Rows from block 2 of the image encoder, named by matrix and row number. Rows with one number belong to one neuron. Each number is 500 + 25 x the weight over the matrix's rms, rounded and kept within 0 to 999. All counts start at 0. Numbers have three digits each.
# fc1: MLP up (encoder.blocks.2.mlp.fc1.weight, 480x160), inputs 0-159
# fc2: MLP down (encoder.blocks.2.mlp.fc2.weight, 160x480, transposed), outputs 0-159
fc1.276:462516470461504469462485532474468499499503603487511470523471469514523474500530476499513486506476489586461477468501489480493480458467474486506491480500479456571473481476515531467515514573468474498499487503512481479481475483469465473534499472490491449505495505476511467501472481484459474471452494510475463553516486530530484488503509497488524504466475497522464508480515539475518511510517474485505512491504501500483457539475480494495475464459477470485507472469470475466487569504506467
fc1.277:496468460478501518489484487490493488476462536468485456491466467481533459504553497468537457481466469548451507468489449471461490474488517506505487498497477477521468440469546548449521523544472486455539447498441486477492499465474454450520495525526516477491453494459489473533507477535491463467489461477464486507494466541509525487444476502497513479468446468513483465460514517526541455483523475446537522478465480517497484565513476496524488464476477474471499473493486474462530505499549453
fc1.278:479488472492501509460490522482469498518510526498563471503494501515501493461518503538495496501480510535511495483518485469480494475472485478523507484472497451509481481485506523485498483523476509546522502505514500480465492505474487489491494459497459472505501493506537490534486502467469503496497492508490478512515493501554438491515490498490595534479474518531477554507548528482481503510451492512510490487436523436492462509487476504468480479479488477507556490461496504502539523474463470
fc1.279:450477471456509487472500498481485499484506537489454458510453501510546452516518507484519476521454474545468515454508480468515454481468501498484478489482482484533502505457503535477515558536456495486519494486524463466482494479448451495514510476511443454536536534470489476474518467488468463444481535500471445513518480529529488491502504492505522492470483453502496519473497516448502499515549452475477497516486492527492477502477477492529477468460460445475498500481488445458436550492512458
fc1.280:488509496480486436484472508482499477469492527486487487526488504477512489503539499463490480484481482531471493484476479496501490495494510498498487503491477495528485491490498509493520492527482503464518479481488490488488497490489487493526491494492520497504500498484551473474488485492495484484494511511486493537522487513532503488492513479483523512502490475503487492503483506490471475481533493474506521500507490506492499538490486515498477492489493492498479499497490493490505509502530488
fc1.281:490514476486492472480491511468463501474468530483456482519472510487522471531521504482512495483490495533483486468510489492487495460493527495519511493475495450560456451479497502455520482550470505473480471523486489503488473506492463463515491491506484453502468509482510492537487474503481492484493483533477467483490494536507495489489495516532481478466458495514432487472530519511529495512509483500533507477522514513511462544493474481509490461483492486488508447478502491501512553504493480
fc1.282:476503480471485481469452516507463509538473554474576472507477495505496479488520450490492490505503503565482490479488476494520469473486495514490489477484466451545465502466524510472453510538486480518516476455520476468491489497490466481505496505505527477495483490470527476514464490526460453472478499501459440542496476496538508509522496496462518501454466490510497522473513519499489479483536463508502530505522471473499468523486482494494493474460461477482515475491490502484482532481520477
fc1.283:482540487484528455490483495519469506520508547492506491472484506515497494521556494504509490502500498546492462483496479503487502501490471452488490494493518487554520480487477503508478498541508482523474505494509483463466478494519488505514509507489496475491459475498521496491446501480486499481492519493494491589505501491507489510519512498482586578496518488507518489522483457468535500509502468496519486447464548478474507553436504506425501495481469483501525522509476500510515538498505493
fc1.284:469507479474487499480498521501468488474479556473513478499493498492502487471496490497541486507500477569457519484475481493505471491483517468497492490512462460531491466498475486476512462556480448485522460506489486473503482501474471470510501489492501453507491506471506471521472492523470503478474527495491484504510494524499525494501501490519496494479456487493473502516494494485482501483518488473482523534504478530512500534535469472513490474456473493486490471468473489502525504496496492
fc1.285:472541462469508499487533501485485495485494540482483481515476493487493476503553485470536475503492479557492518480503471483499489479489505459498476509502487475525484495489500517473492501546470504468500466507506486483489477481472464488505498497475492467495480480488554486505503489502486475473485503506471484500496479492530532484500520496506504515480465475498466506495494465488493490498503470484523509477492496516482489541500484505492482483483495468477531473480487497477522511522486477
fc1.286:511474539512517480540533517534520515526547519542444520522531521511389529468487532496458532460534550510520500538522534535497535521529511508510523531480525518522502521526485404547447490517529518481494528532514541538517492536532520536513525519520534524488516521531484523430531534541533528536513510506539510479497521457495495493503456544468456482515541543437507522542505493544477525540448535517484487455507509483480529535437534530425531518527520519526511519536518524509443517568504530
fc1.287:466510483494511504474477500473483491487495551486484485510477496490512477503520489507496487509476481551494492468511482477491482475484497502515486494464488473542487483467522522469511502554480496487517477487499464478485494488477475487480488483500467480499509500488492491501501490504475474469481486508480475497498478508493487487491499492504535483486463479512480502467508493473518470502512467489522520494489499478511476538486484484514483496470494474494502476482484461488536517500492480
fc1.288:469505469475492471475483498483483473468484574474508485511493492477506478491512472493504488504492486598491482484515488499482475482495487476493490483487473467539476494475485521485526471542482485485506476478510472471497487499482470480502469495502519484487496500487521479489487490540485479483473506495482477540503472502497497483487516470518523526481474481497471506481491498499498478474514479495517496493484493504506480526494483487505470491474494486495474474498499484486512525495481486
fc1.289:472512477470490469470489505473481486492491591465509465517472492500516468504511481480519478500480479592472503482512477488507480476485484499504485493509476466554479498477497522473522495577472492495494482484513487480473483488480474482499495490491504476505502505475498482508487497507475475477471499517463474536515484515506493493497520494505509504482472481509474503481507519490494486491513480482510499505491494490499473531493482475506481473476475477487501482478485479461486549500502465
fc1.290:483479488465490456459505509474480513513496536480514456481462470522522458484495498530524477509476462563433509485495504489521457474481535537461516478489457502524499474492500505458453490517462500498508485508501480507496501479483485478489503473516499466483464566440480465457482476514461462480467579509440455482502490456530473498482560494545531496477469469528476515503492458479489505499551477484557489545486451532527474507476496463502468468468483491479503483473492506456459564515521472
fc1.291:525466509491554519540533449492464505484507526493462506480479463524484491478477523540527471472499470523493463460510477496490499506504518535485483503492540530484501493496509493482560584512492506497497500524493484499521488464490480473530511506501478465458456505494467497464527499497541478444526525499506505476468500531533512500484460493495486497458508490521522511453521522536515505496450483458521476507538524428510484494524482524431495480503490442473511511525504432493564528490522494
fc1.292:467489453473534476490487523486451507524478563480505464490438484541524487494538479504509495498507490548487503460510469457498459462479482538487495462484488469564468500461506490477520527549479473531485521506517457462503461473478456463513519481485452435459473527469503484508468472503490466445484523474459469548483483546505476508501500509490516508464469471510475484456544547456536510524501459466483501519485529453501460553493463479458488463454457463463497473483475469499557559495527472
fc1.293:470592465484497488453507541501478499500510583474492476494479503519493473541499489492487490486480497546488504485537468493518488469477503464523485491495499465587497467481482466472509483562480483516522503515524484497473470508489481479518508502481486462498496475482479506542467466490463498469460476518489491492490485518484490505522462489494484482475485505519463472467501502478544521507524455527504500482488512523504480557535482473534511465482493478465477483496442473516494519489502496
fc1.294:465543470458474486466496503484498482484498582469510477514466459482497482460557480474481457508507478573469486466482466491512485476488478469482474494501486465543482485476483486466494502572457475493514457496508469470497476476480462477500472495501512480477502489475551473467486479530473479469462533506474471511501471506515530482491517483501500528477470476499472512484484487491450468459496474502531519510482476512498479545518471482492481470477477456474533477487480480467497539500507469
fc1.295:448508460470503485460509524476465505508502624483496467528468493522510480497543457496490484510487483603477506462510480476504475464467488486504504486510478451580475480464504508466492501587467455491507477505510473468485483483473460469514504468484473451505525509473512461489474483482436475460460508507469452522518485527521479495519500504494530504459476488496472499487518515470506508506516452502530532501492486509499463545487472480521476458435469465479517464463468481488474576519491470
fc1.296:473504483480514491485498486493488478471498567485495481513490492476500483505512497496507482490491496579475489494500477503491490488493503459493483495492485468544478462488503517486486507564480488487515487505478485492484478497491467487505482506490510483492473505483523474503492487517485490486478498498495489533495483510510506480489510490512505510486472483518461497502488509505499479487516482491521489495497502503504487549489489490499490487488502490493482480491483487482496533481507491
fc1.297:498468476454511462489554486495510507469485535472476476456476479497496444481499523494529460549466450551416513503498490494499481487491506489485494511468445492520520511499495509474498537517493488515517517502489493510501476469494462468506528498493526457496450516461489475457492479512480473466481521533450489506491498482496525511481524515537515514494483471555479470469472492495505496481503477451491483527496516522497504530489494480509481477490489490460478505489497463480452522493537484
fc1.298:500486487479487478479535495487501520480486526473492486464481499498463476509504513501521476496472477544449497497495485486489500485504506478514492512471457495524503517510486500473476526525487501506509499507489517516494485481499489471509520498495525484486459505474508495504493504509492481491503503527476495503487501491501511504479521510500498496509476492553478483489483531499499500494498493464482483514486532497498503535485506498495495489500513494473477489485484492487479519500531487
fc1.299:505486494493508496491555484510455501492440489472585473499500524477498504482470493535547482549511499505493566496427480487504483511484534465493462493501472463482483425504521491465447398492497482472523454500510486490490513494492498487493503493489481501508479482475575483590467492468483497491508508483491492487476490512554541496515544491536515478481456471555501547526523454500459478463505501490492533517496459510513513509549476492495486496487473503497510482461482525510598470496445504
fc1.300:481502477471499481470509515469487502503494583475513473502475471501511479518510485485520479517486480579454482477518481484511460464481503496490485478496476480559483494477501511473500516560459486484501472508520482481486476472471464470526493492501504474482465503467500476511486482505474467486471512509454473509489479494525508494509510484487513513467471488526472498479501504493505508495521475481507531494515485497488454528509483487481480457474477478480491474483475488466487558497512467
fc1.301:460509469470491486475478494470493492485490574475516479519471495490500468493516472502499474493493483590478486477507467480514464461489491511493487480494481468541473506474506515464513500556464486479509491499515472467481481477471462475506483485510519473492487500477514486481495485507472473469467519497474467527497468512501497485494512486503506513474478480490470512463499515495499491485515473493517495507512496492497463522510479496494471477477473470462495478485487474463501537517490470
fc1.302:457458476485491524489480537481497499503480548494445476546465490489476491503471466504495490503492493566470510467483468480508457491505496461429477427477492516529431528441528521500525581505469490511553483477498453462511480476459468486496501466509528487556572533470483462434504441538490462487463571437475453503483444520523448475472492499473501470461498437490454529492460511445478455480570473462479465490496541538502479495480510537529473473474438452471509478499481487429447522525573453
fc1.303:478513473481511480476507501482479483474480581471511483503474494491516481493516478501501484511484475594468489487496481493497488482484495482486486492497468471533484491490506520475521501540475482490494479497521478485482484475481471477521496492496516471489478512483513477499489480516480483473477511492480489516504487509500493488489520486518515505480471480509454496482498512493498485481520482471511509513497493489517484525511488482503477485474492480481475479484487480475499525506490482
fc1.304:480486483478517466492514494475484486470504589496476483530484500496503479477498498488475492512486486595481495484488483499481493487495492479497496502480492484542478492480516517487530487565471499481494488498499484491487480499483476486513490492493508480494493512499512477493489483516496496486481499518497491515484489498488497485487517490518514499491491486496474503497494500496499496491516480479491475487486504487518493539494493497501468486496499483492488485498489478480520537515489475
fc1.305:493516502495495461488495506478493497479493554491485496525489473487524488472558487481522478498505476547470488486487495504496494486500514484513485490520499493541477492504532536475490491538475488457482472506506481502497510476489483483514489497505519493495498487480511477472507494502489490496491487507486486497503490505510505481506521487485510516484472480481477496501489475509497484481546493467524507507493473474482485553491486484492466492479491493482477482494495512480510531526500480
fc1.306:474499479478508480474527508481483486484499588481483475532483486499511482493519483495484485510481481609473502481493483488495488466485500483498494496505476475535482482486516517488519485558475484470491485508507492482481483484482470486516491492490506473498499501484531480488489487502478485482474510505478480507502484512504505488488513497509519499485480491494460498492504501496497485495514481471513494507479480493510488534489490480520485478474489484497486480482487482469511535515481481
fc1.307:473490477483502488483476500473478483482500536483476490491480508503510498502494491509574494505459477543501489477574486482481504474486483487495493491446494472543483527486489494476532491576488511520530497468493483503479472502491488494460492494503490453508477509500487497517492479489501493489489507517497489524490488526520458504482485494502508507513483490539460513472521499490479479512510487496492522477505513495508501510497482484491483494496501476498541474487497457491479529474524491
fc1.308:469527476481476520475517495459509473462467592468504473499482474477454473483481479485491462465484473622483493462525445477491478470477493498497468485508459489539480529460526526479485501556469479493532474474469463476467480462483483461516464496483515503513498470476527493440500477520488470476474479503473491515488453491447503482469535487513546494489477471483488489465488475496521472480522478490520472448455504510514485565513477499525502487489475456473481483490473466463511521525500465
fc1.309:469512473473516490476504495491486485488497593478488482516479488491511462503521490482514479503487489593477488481504480502491498482492491462496485498514487461542483470479520535485528504559479486483500482500506487484483476498488472485515498500493508467497491498486508489498493489523479483473469496504494483528495486506520512485489506504507522513482478490496465498489486499494509490494512475497516492494487481493500490543494484490500485480478493472488487481493485473474491518509484491
fc1.310:474578471491495503480510541490488482492498554483510493526480489516497488520492476506516492503489488540501515473536480489511497489470493509514504495517499488553491481483505487470530462553498487496521470499504488479487482505497474486497490505482479465504497483492469508529498479480492494479481456493496483472499482543482522504477443498507450463486468512518465478474522504500547486499521478512488498522520486513515487521556482488543506494477505479492490465500467469502517506514485503
fc1.311:501519512497489529503539480500530479507516532488534508502502484493442498423526504475478484510504495508487508510509494493504510504504480519476491498483503505489502538495539514501538536500506508505504488464518487500486506503518505511471474489497512516508501507491505499434522505517512486513493514486500502501484489514463560500487522511497510515520512483467515516489498524504456463474488495497517464553487475430503512516518512475497511511513511508496528506507514482486493480525485498
fc1.312:479499464457504490452504509488462479496463541463556471427478485495519474495555483486549469543465463550481483479553484471498464481468489474494487494469445468516496538477451542455479496530494475539501482474512482469474468477484473461440490490489480454512469501474504485538454479506471479471474534503469478541492490495487516499506531460504534571456449482547485509467499453462513504480556478507501537463520491524490466489541454472479504467459476480486525479476465478491470522477529487
fc1.313:477542484471535510488483491480425499517482528466527478528456487502506461523444458544487476527498476568475467463525469504491455459513502462498464465483494461515451481456513494461541460540461488480495460475513466473522492484473461481505519503533519453517511526472499463522488480543471447466473522513465438542507466497534508480513510477519480493461465454516472504453500500504477491491487444503479496476564478517517473488509480503483462484466464465465480452495513459454507506483460468
fc1.314:477516477483506505487512491489502481467486560493492483530494494477505483518494485484472484508493495590493519487500482501483496491493493497499487502486487476528472512481480501499520455542489498495491492491469491478486485498489485492513470510497527498496487485493527486498499498528498485491478502497501493535488482503470512479479519494516515504490477489491470476500489505504514474487495485508490470468471505501506497541515490492523489497493495492502485491495496503480535512517471493
fc1.315:530482483482510510516572511506463539526475547500552500435508508557442515454479497508502508494446516521501486519503518481525493466461501505519531486470483470510486538497513505473495567534529500537502568530549505518492473489494478466528546493481487429479443510491460491504476471466508515452514512523504482492469526482500508530494492523491490506478481522527463538446549493502518540510461507467503528503483510433484445514538460496431506476487488493466497514482498465529497534456510498
fc1.316:491538468497519506494472522480495491524476537504513484526483537512510499484479460514489493545466504533521478499555506470504482468482523558509502474481485469543468550466494492476534505564499496492480517452573504477470489493481480501440493479507445488516481499499511513485502507459493479495478519503483475477491496474507469499493519489514495470477464499498473503459537471508494499504477488490483506509552510505521464519505470491474496493487496504494496483462518476476480517504490480
fc1.317:478511472479480497481475512468503474477502561466496479529487481490486487489521464506509478459495481557455503489513484489503460470486505517508489479512461478549478492473497490478544481541466475474505485491508480472500488469479460475502467476484505491493493515468520489459489502524465475495450518503458490543509469535489489481484515493509474486477462484486460487482496537490497489482506483467493510498525511515519460523492488500503496471475470494471480474473475505449528523526513460
fc1.318:471496481502486560514445535477521495520533508507478511561481484494480483490505478502470492462498493508498454486548488485504477470501490495510484485526515510524482540460522540513584576494471467509517489488535485470501484482499456512502499470490496502524598512481491491438502507509485462498449513497479471550552483489488487484520470531462510509483512496450495488461485504480510499530516480485524489458490523492523464500445501521483518475471466482476501496501508493442436532557530467
fc2.276:476501503519496478523490487529495499493488297498500487496509537484485499471526513503535512499556518456511465513467504528509488514517489525471497486510478502421504528503512505515489512316504494490480516489510486490545513510501503507479506543574524485483487494504507500484507484496530520498502496493504522505478503486484509497487519502503508512510509487510515500539497497511494480485520484516498497533517466498491540483476484487485510519487508493507499567507510496524489481497496502
fc2.277:484521491487482442488492480495450474513507421498477499514496509467538457528477487527481495498479495517524541485503490489546480488494501549489455491524525481462485485481528551482476525471496513434522463456492470472475497499491480513459482514557461485517515507503485496437502488448456463479493469468499454426498492485508540461514519464490503475448498467486511477498523505491517480499516481516512470495557429520505484448493495457556495495482466475502520502506519471507501565525478500
fc2.278:489455507503457536511489483513498503498498346489501488467484527514474521431535495449502514512514526446499512514489513527455501511518496497483513498545468509420508525507508517531562467395508494503509531500490505503537499502499509495465506543570524487524506487505522493545515480488521520506511520520506513486509507514511489513497497511510526505534518516523495512525497534504500500520435528510508465464445528493457530455490493520518516513508494502496495524514497495516505434533501512
fc2.279:495482518494515537513517471513497493503507351516467501510511484480509493506514527534563507499501515453504475515473510524498478499505499470485485477495517490425501509501483503510517532370506508514506510492524494499529508515507509528486507489520480502513514510505473503497517495441492504507511526477510503470472512496494510469531509484522521505495517492495516523527475504494486499487520493518478481446490496499458494489495509518515505512500498507516490544506516503496473498500494516
fc2.280:483492490501495514501537485489501499510500510507494492504510467497500485491549487488515490526482507528496512494530501513514485485492504535499479492515506469538492500481519495502512486467495486517482490492475495487487488511496488504502491446542439480516506524496501492529480497422473496484491485496495488466559491500496492498514517479509482495470496487504487511480503501508500510495493491492503529481492485501478488481503489481510494488492496483489515488487516486482497517519475494
fc2.281:486458516514487497515531439495512478503514378504468483519492449489485495523530520495517497513520493455482491500464514527503469492502490508499491497532520505469521489523541506528484536399492479518524474528456500493522502497497502493483492484548512502515494517504491475496517496482496511525493489467492503502521506493497504452495545479526475516513520494512511496537483526520467504485490529497504537482535488487480506530507478493489466503501488509502486509494507527483485500521469498
fc2.282:485503504498498502507492472510510503511496325502482496516508505489478494522502492506504503507521496494512522498519497515494490500520516517487503489503497498450492546489504487491501502355504493494476493483471499491526507496515503506479492515581508496504503507497508505462495496461509499496497497492492488485499500501488504483494511502527482490495511493499511486509491489517499487510516484513505490486500490496523508470477505508486496498496491492497527521524524501507476501514485496
fc2.283:488531495511459501494478500516510493519505370508475493516493500484497490571527497480503482443515497469488494503486493514468479492516433541472491464518493501419476496489568547491512495365493485565452499487510507494503475484520499493465500543550521486481553557489527480535477476463502489501500487501492472517486500521491484478491510527471506496500502486449492500510500551511518481510518486500569461462543517495462497434477494513506480490503479491482566508516497494493547428514488498
fc2.284:490492496497530506507526516504488489494489415485512490512499510493481487474463506465496494533503495475486511504489504495492486505494506523494488499484483492490487495489520482506502468432497493513479503501505494498494496500499483508508511509520488487518489519490472490513483497457511496495488493506494499513493497507504527489510489498505519475494496493506497525511493526485516498502514493489496488513505500508512507527500494507494502496491495500497469518490490490495498509510509489
fc2.285:477500485494482479510501529507503508497496447496528487505501514490504495486502501535476497485526519522491498499528499519484475498501517514483503493495471487499503495479514492508526500422485492477489514502487489491509500505501485500500498489554482479507498495489534487466492489427500494486495476533490497504513495495475517499503499528469499498502496493529492510505521483501515495495504489509536481462483482509458500502505502485514511498485474478485519522489512494485505543499512492
fc2.286:457530464471490560482541521477529456472472480449467458573443493473441462563422489515534465494496477410462590465574459483514456476469489516446474457545459487439498536466510474479495520474458475477502487451533444455500469451451461471487466500423513468494530442466536468442507439510486478477470559443460491536461471550534489475477553515550514473496478450462488522475464494436502466461531458481486503576471534556512486459553454507522489469459456461464474530478447457473572466585500458
fc2.287:490491500482496498515508504500478510505500398500489487524511501497493485516521482504503498539508486487488528496493500506495489497499503523488492490515478499517490495494517497497483518399492485490489486485483499491509486495500485486522503487583471482506505516489488486502485495439502480493497491521489485497497499496488501490497505495488495489479501493503490509498491499519471500489511475490478515508497482498487495495500498508512478490497489492491506488497503498489480560528515495
fc2.288:492494486488511490501494492514481525490487458496473485527506516499490500504506514508498494508514488514478497499509494504498486509495493473486494501472467511538512475497498489500484490438495494476505509500505506491522502491506493497542530510555490481504485519489506487501497482464517497492486509515489505506498495501485475496498518504503481492503496501518490516515467475498506504502513481493503529517489489517511505516515490486504512498480492491496501528501498487504495542483505490
fc2.289:489497502504498494526490485516494499486488367506493496510508520489497505499507505486506509506536498479504507511497505520506502518518502498486504490500487514467498520495499480511478516381505492503472510479494492488534505510490500503483511529569501494501497506506505492503493494486530513504506499502502517483497507500495491499493504497489485485513510494500508488526486501505514491490510492505505512517498507496498528490484499499508505516496512495503501541512508494505498506507502507
fc2.290:499567515513537474499512494526497498539497338520515506532529524494464488507482500503504514536522520415507486508474517517519494496517508530486478508437507482470503522498497500501483484376505513517528496477479500499511508518524506524493520523580498502523471541496472518512496490488501497493500517505503480555484487457462513513512508495500523510486510513519509501498518486516515500525500486524420468522514521582483516437496505520461524504490494501510502515514536502509489535481515508
fc2.291:469456498515522600505546504491568485487500490491533488444475494504531532539483517506476489481494494483470511508509502507491469507484451543477521483475454525449519527502466511522585544477487511472516543507495502496523473486500504503455527514471504493457427495502535499535550495475524538517511484448491543459511514548474512520476481512473513484569508493525499472499476492464529495494414511473517472506443560419529513488583488477533495513499499507502530559496472503507572472474530501
fc2.292:466502502513493524519512468535495498494483322485473471532484545487506505493546514493514499464565514449510500516462502531481502514516452514473495491537464500429515500509519501516512519332503498474477508482475484483546497501509507510468517553556518477496506455500541498463503482486523521504512494488501518464451505483487516504465492533498500520522506496514503478529509521494480479499496493531489460521543491493478540502485481525487512516496489506501469548521490483527491478494512517
fc2.293:468519510500528532511528515513502472492508363497462483530487495489492509536468510499520496519515505455501509498524501508498493504491463512468502493508498501416515507508531480509513535381496483523496497497472495488518494494494500490439488531544530477495526501505442493514531483503527515505504483443498510478512499537456520498492462519526472505516512500478509462513489504497526483517537493508505529523494531508521512498505481486513486506500504495496504533502491494502502466513506497
fc2.294:485529499495473488505508492517500513495479403495461485500501510499503503521575514456509495500518511468484501501495501520513482506498524470484508498463473503484510488503506489505495502406496491500472498516447490494523508503499497490520529489532482481499479513497520503515502484429509510495501490478494508488483499521445499511505478499490501516491490505507496469509486508511494506494523489494504493491490507519496509487509487496507514497484493483493524518488504505514474508470498501
fc2.295:481495512510502500528490494525497494497491263502491484496501524491492516496518511473526510498560514434504504504470505531503486512512454510470495487522483510383502522508508506512478516299505495513479517487494489485553505510502503502479508556586536488502495466506513490501514483501538521507510487491503521485504503515475497489495511518503493501518514492510518503531489520511497487488513493506480502512494505499487534489480489506503497510498507492506502560520506501525483457495506511
fc2.296:486498501499504500503510491504506505500505451502515496500506502496491488497504510499489493513499498524506510498521501503506485503496511502497489504490497484522502495497504488494475488445495496492492501502509492486509500501500489507506502492555479486509495513508493497503499498448502500492493491523489500500512504489482512497519484503490503487502499494522503497500502498507518494500501488499493483495497484506508503486509499507513501499484497488501510522497517494488478541489493498
fc2.297:498453514517525516511508499502526504531524404521499508472518479505494518529511505539525503522514528425502467500526516510497498492498508517507509497487511505469494517495473498505493536470499509511505504502507513498502502512509506508510518487490462505489456521508508499505528516482507516523495470504502502472495507474480501496508476498498508518502514509548506451512538509513502505522458503498501459490457521500523489508515513516483496502506509501511566513507517516492506487474512493
fc2.298:485484502512502496475507504475517497511515461498506495472492495512493529531534483526502496531483493456516472485542496485498503489466479524508522509501503502496502514494507508500481530499496522501505513484488510495486491495497509492487478478494461492521471508502507509508506511450509514504507455486489509484528497485469479505504496510506504505540501506516504472486542500486503492515492494489539507491470512503514474484478480473493485503502512501500601485483495507501520504496520491
fc2.299:535468542510511509573459552548512521485529455509532531442510541529469574425470562482491548501553549411533461547411538547466549566539536423534542532484527562405549511559448516582463427504536514501530597545508523537604538538513541536492541566429576532505470491544483508595577520603595585548535507533549598490508550504505521523527488541498543475603549533482537543582457456493455544514521550533413475483422513451485573568502537504471528545536560542545423613529496540555463366433510533
fc2.300:485487504505526489521501487505513496493495337487490490513507506494491506507492508516506499503527491476496480502489501512497502515512495498488501501515488513471505525500514481506493501351504485510504504500485496488538512499505502498502501518569521493500502484494498490484509493480522517507501500507492516499518511502492499480488509527493499495527507494496507507525476501506487496501506492503521481498493510506484516519492496510486493509497507493506496536511509506506488512486513493
fc2.301:474488506503512512506497515512498510491483403495487481518512507484488501503533512486503505491546505499486500497486498523511494511520495513478489488490477491497494497500501481509485486385495491498492495497486487485537510509508498498525512504573500486513480514497498485507488481488510506509497509490496502496491490496504491496486488502489473498497498485496502502532506519505525486496525479504494508498492499503513520503488492496520497502489504493510497523512511498502490514491503494
fc2.302:486492492513524541536520518537514501460488368501523506518505512472478531566500522585460512545519535414512477507511510521453508531513500496470510515505499541399518496521463512539534493369502510501514522498531485502543508513513493519487474514486534501473516518509495498477545481483545526505513514450515532506482500495395510483470500539523509498546529504480507487556445467485517476503490517523487547470411571450497550418484517572475530511498513490507466555519501501513551403493496514
fc2.303:481510502502507483501487489513498504507494422498494480515509517498483500524523510502504503504534510490489482496523499516502487503505508503485492496486481498513492516497500491506490505410496494494502505490490492489524506505507501498527515518559500486503500506495517496471511483471514504499495506514492496498496491496482487497499513508488494483504498489502500500520502515524496488500503489509492517497494499524495515507480493513499503495493494489494497524508516498504485531503503499
fc2.304:487499499489507475511486490515495500494499441505480491522510528491501496505513504482510501499515508530508497501521507510506494504507491519492489499505490493534498513496506501506493488434497506484505504478468502489512501510503495500517504517564481487510502501497512502507513500474517495498500485520498505487490496484486495502480511498488488485497493498519498487497493490508507489493507480513498520503492488507481505508487502496508511508492505496495506519497512490504497553494485498
fc2.305:468492488492468491503487496482489503484514432497517475488495500496507485496523518465524483476512502509478504490503502508509489492495515531496502500493468478502505523490507519505481516447482493475478492528494490486514491496491477497506506512523486474501481517494518489508497497465498492497491515516489487457523499490508512515499510520495494497482491493515485551501517499511506493487511485491531451502529482503513509486526490494516502493484495488497530514498503488480483510491474484
fc2.306:479506500502500480506498494516499508502497394498492491507503521494496507502520506487511510498533516487499488505513505517495483504506484505482500491495484502496505511505498494509492502395499501496484511484485494489521503508502495505517510528563512486500495497497510496492516481484516511499494491505497512497513500505492491508494510510480497480510507495518503497511498506506506488499501486509500514511503490508485519496492498513500509505495503492505509532514500495507493536496500498
fc2.307:482519493479502526491516509506486501503503416501502494486516515492471478512504486489507492515508500456500519496496505512493489494495504502491496502517486481536491505485513479490515476443499491520484485490482502485487491501503498495509506483531487487515483484493486499501496498455485476486491494503494484527512492511478499493490524494524474526472494492517498483501503478504481496485518476506484574475549500515484498501510493481517500491494495492497507491500511494484465579500492499
fc2.308:477498477478499453478493507495466493486485466473490482491478513493516499515519469536523493516492491486490471486490488488474486495484471450477505470445469484559489476476484511482472497463490477496506494486552481480500486486482482471543513508515481479514468490486556470519487485452504491476478488490480491498474486513503491502506508507539524474498473487553471556491487502468498483493506462488519536530490544456533488509502486496478494492484494488487522491484469489512487560485545489
fc2.309:478502499500510491510508507512502506500494416495504489515505518502498503499492503509495501490530505503487489505501503518503489504501495518485502488498482499512498506490498497506487511407490483490492514496489494488533495496501496504521517524571520483492481518495507488496498489480528505494491487512486518490499495491507493500487509514497487500512496491517494490521497503513506494498508490497489509508478493522502520502495498507505509502486502499493501537503502496500478538504506492
fc2.310:491480508507512542507527509512499489490497349491457486525491505511517519527498518496531502524519498434485504496475496508529498516487492501481505500568484529437510485503524495516533507418491498550491511514426495500518496483494496494472519548521519492502527446494436489503514493488525515499509494454492517500502494522481533505492456526522486506519509487480501488527506512489508489490510502496490495507501507501482518532514485499540501496498490495494501538500486497503488481499482492
fc2.311:499468499517492531488531477497499514493494378506567499443507479497500501434460502514516495546494493443480469505460508509540460496490490518495510491477488498447469477509508553495496476413503497503509500504552507504488479499510496502503531520525492491487511479494501497529459495380501515503498485476501501497535510478497514513546520509508481487506496504502482514515482496496515507515515499482513525552500506426501485431481500508525491495502486502499520499503495518504500530528532500
fc2.312:498561488491501540509498527502492513503494332501521503495505550510484518490475472434533512516484508502537491496572497504475470507518487504497506511436501514445508556462497481489507517409513535533490531466457497488495486498511496502469482548550480492535488474497506521522479491488510485485517506518505505501508502504540453536474517473476538486530497497507501537451518495512489495497479500526541444492552567493457492489583507471487535509496493485511540511518518459498490523515560509
fc2.313:490463498500480496512507484514477482496481384502487493524513539463471483559448493534528499519533508465500514485491503498481472497509515509482491470524507482478488505476510536494483479389488495457524500466512465486531497509511488485467474530518495491543515508495510496521538480435529504494496481496499495498426488523529520486510519465501504493493493493512509554501512469502465484485496470510510547481489475540536511467514493508556500503488492490499499516512506487519488524490490491
fc2.314:484489490492502489494502499501489505498500478504491493526523500486492493513491495519516499504511492542488496496553505494482489494497491499490501480483487499548499522487490504495519492461488492481506497491511496486492494497503482494523506506541485478506486497488507494513495491450508488486483492523486487501497494490474478494482516502508470473488492496523487492487494468500503492503522481495510543497493490506506488501505507494484495492488492490495504500499502486498521578494502483
fc2.315:465524497523464532506545464509501494481485359482515478458466528491529519449478505510502499494545505389506505502470485517482497509522484549463509481464476521378489564500533556515554530420488502551473524486504487487539502479503510510415511575501543485504480516501527500471522479541527530508508513503489516479486499527507433535481517536541506507543506483482492542517484529488528481508468511515506456559511550434527528450504503487488499500501480487495489542515485482511566403479542500
fc2.316:463509483507492524492535494491498467492477352470515481510471524474476479465552473481481488468484502422509528486490482506499473482490506548463466483532461483445479522468504509486486515391494497483515495457488483459503484490488490498482463488585496470500528493487498506466516463499500481478486507499487485451496475472504513475481543498516499521502473479498485480475489524501499466495514484502505585480550533507505495520487479468514496496480498480495490505494506462474491469523502487
fc2.317:485488492509511478488541536494502515499500412502500490510505523491492505480522495455493493523497508490501506495522490496502498486497501503488512483476489497509492506483513464495512502442489497488478511502472509492493502500513495492478491471550467491503466499493489500528491503455499490500496517522490504494498496507504499512501496508495490475513496499504488500490493523506496491517497480505491496524507500468479485528497498495490508496494496494500516507490504497483511499506512495
fc2.318:499505532540526569560468557527551458462489421486455508511477491485464550493471559487505520528494502433501439531513519516535480519506495472499515480478504552352520554567464522544472603456515521504518579531517497505556495504482515534479497496451563525507607450528441494391567489504573566552525491433530580481544546464470539487538493509473544489619521496364523511551420450466487507516524568480422498484423533482503533550541516493486494521524522535532441589494480512519529385489518517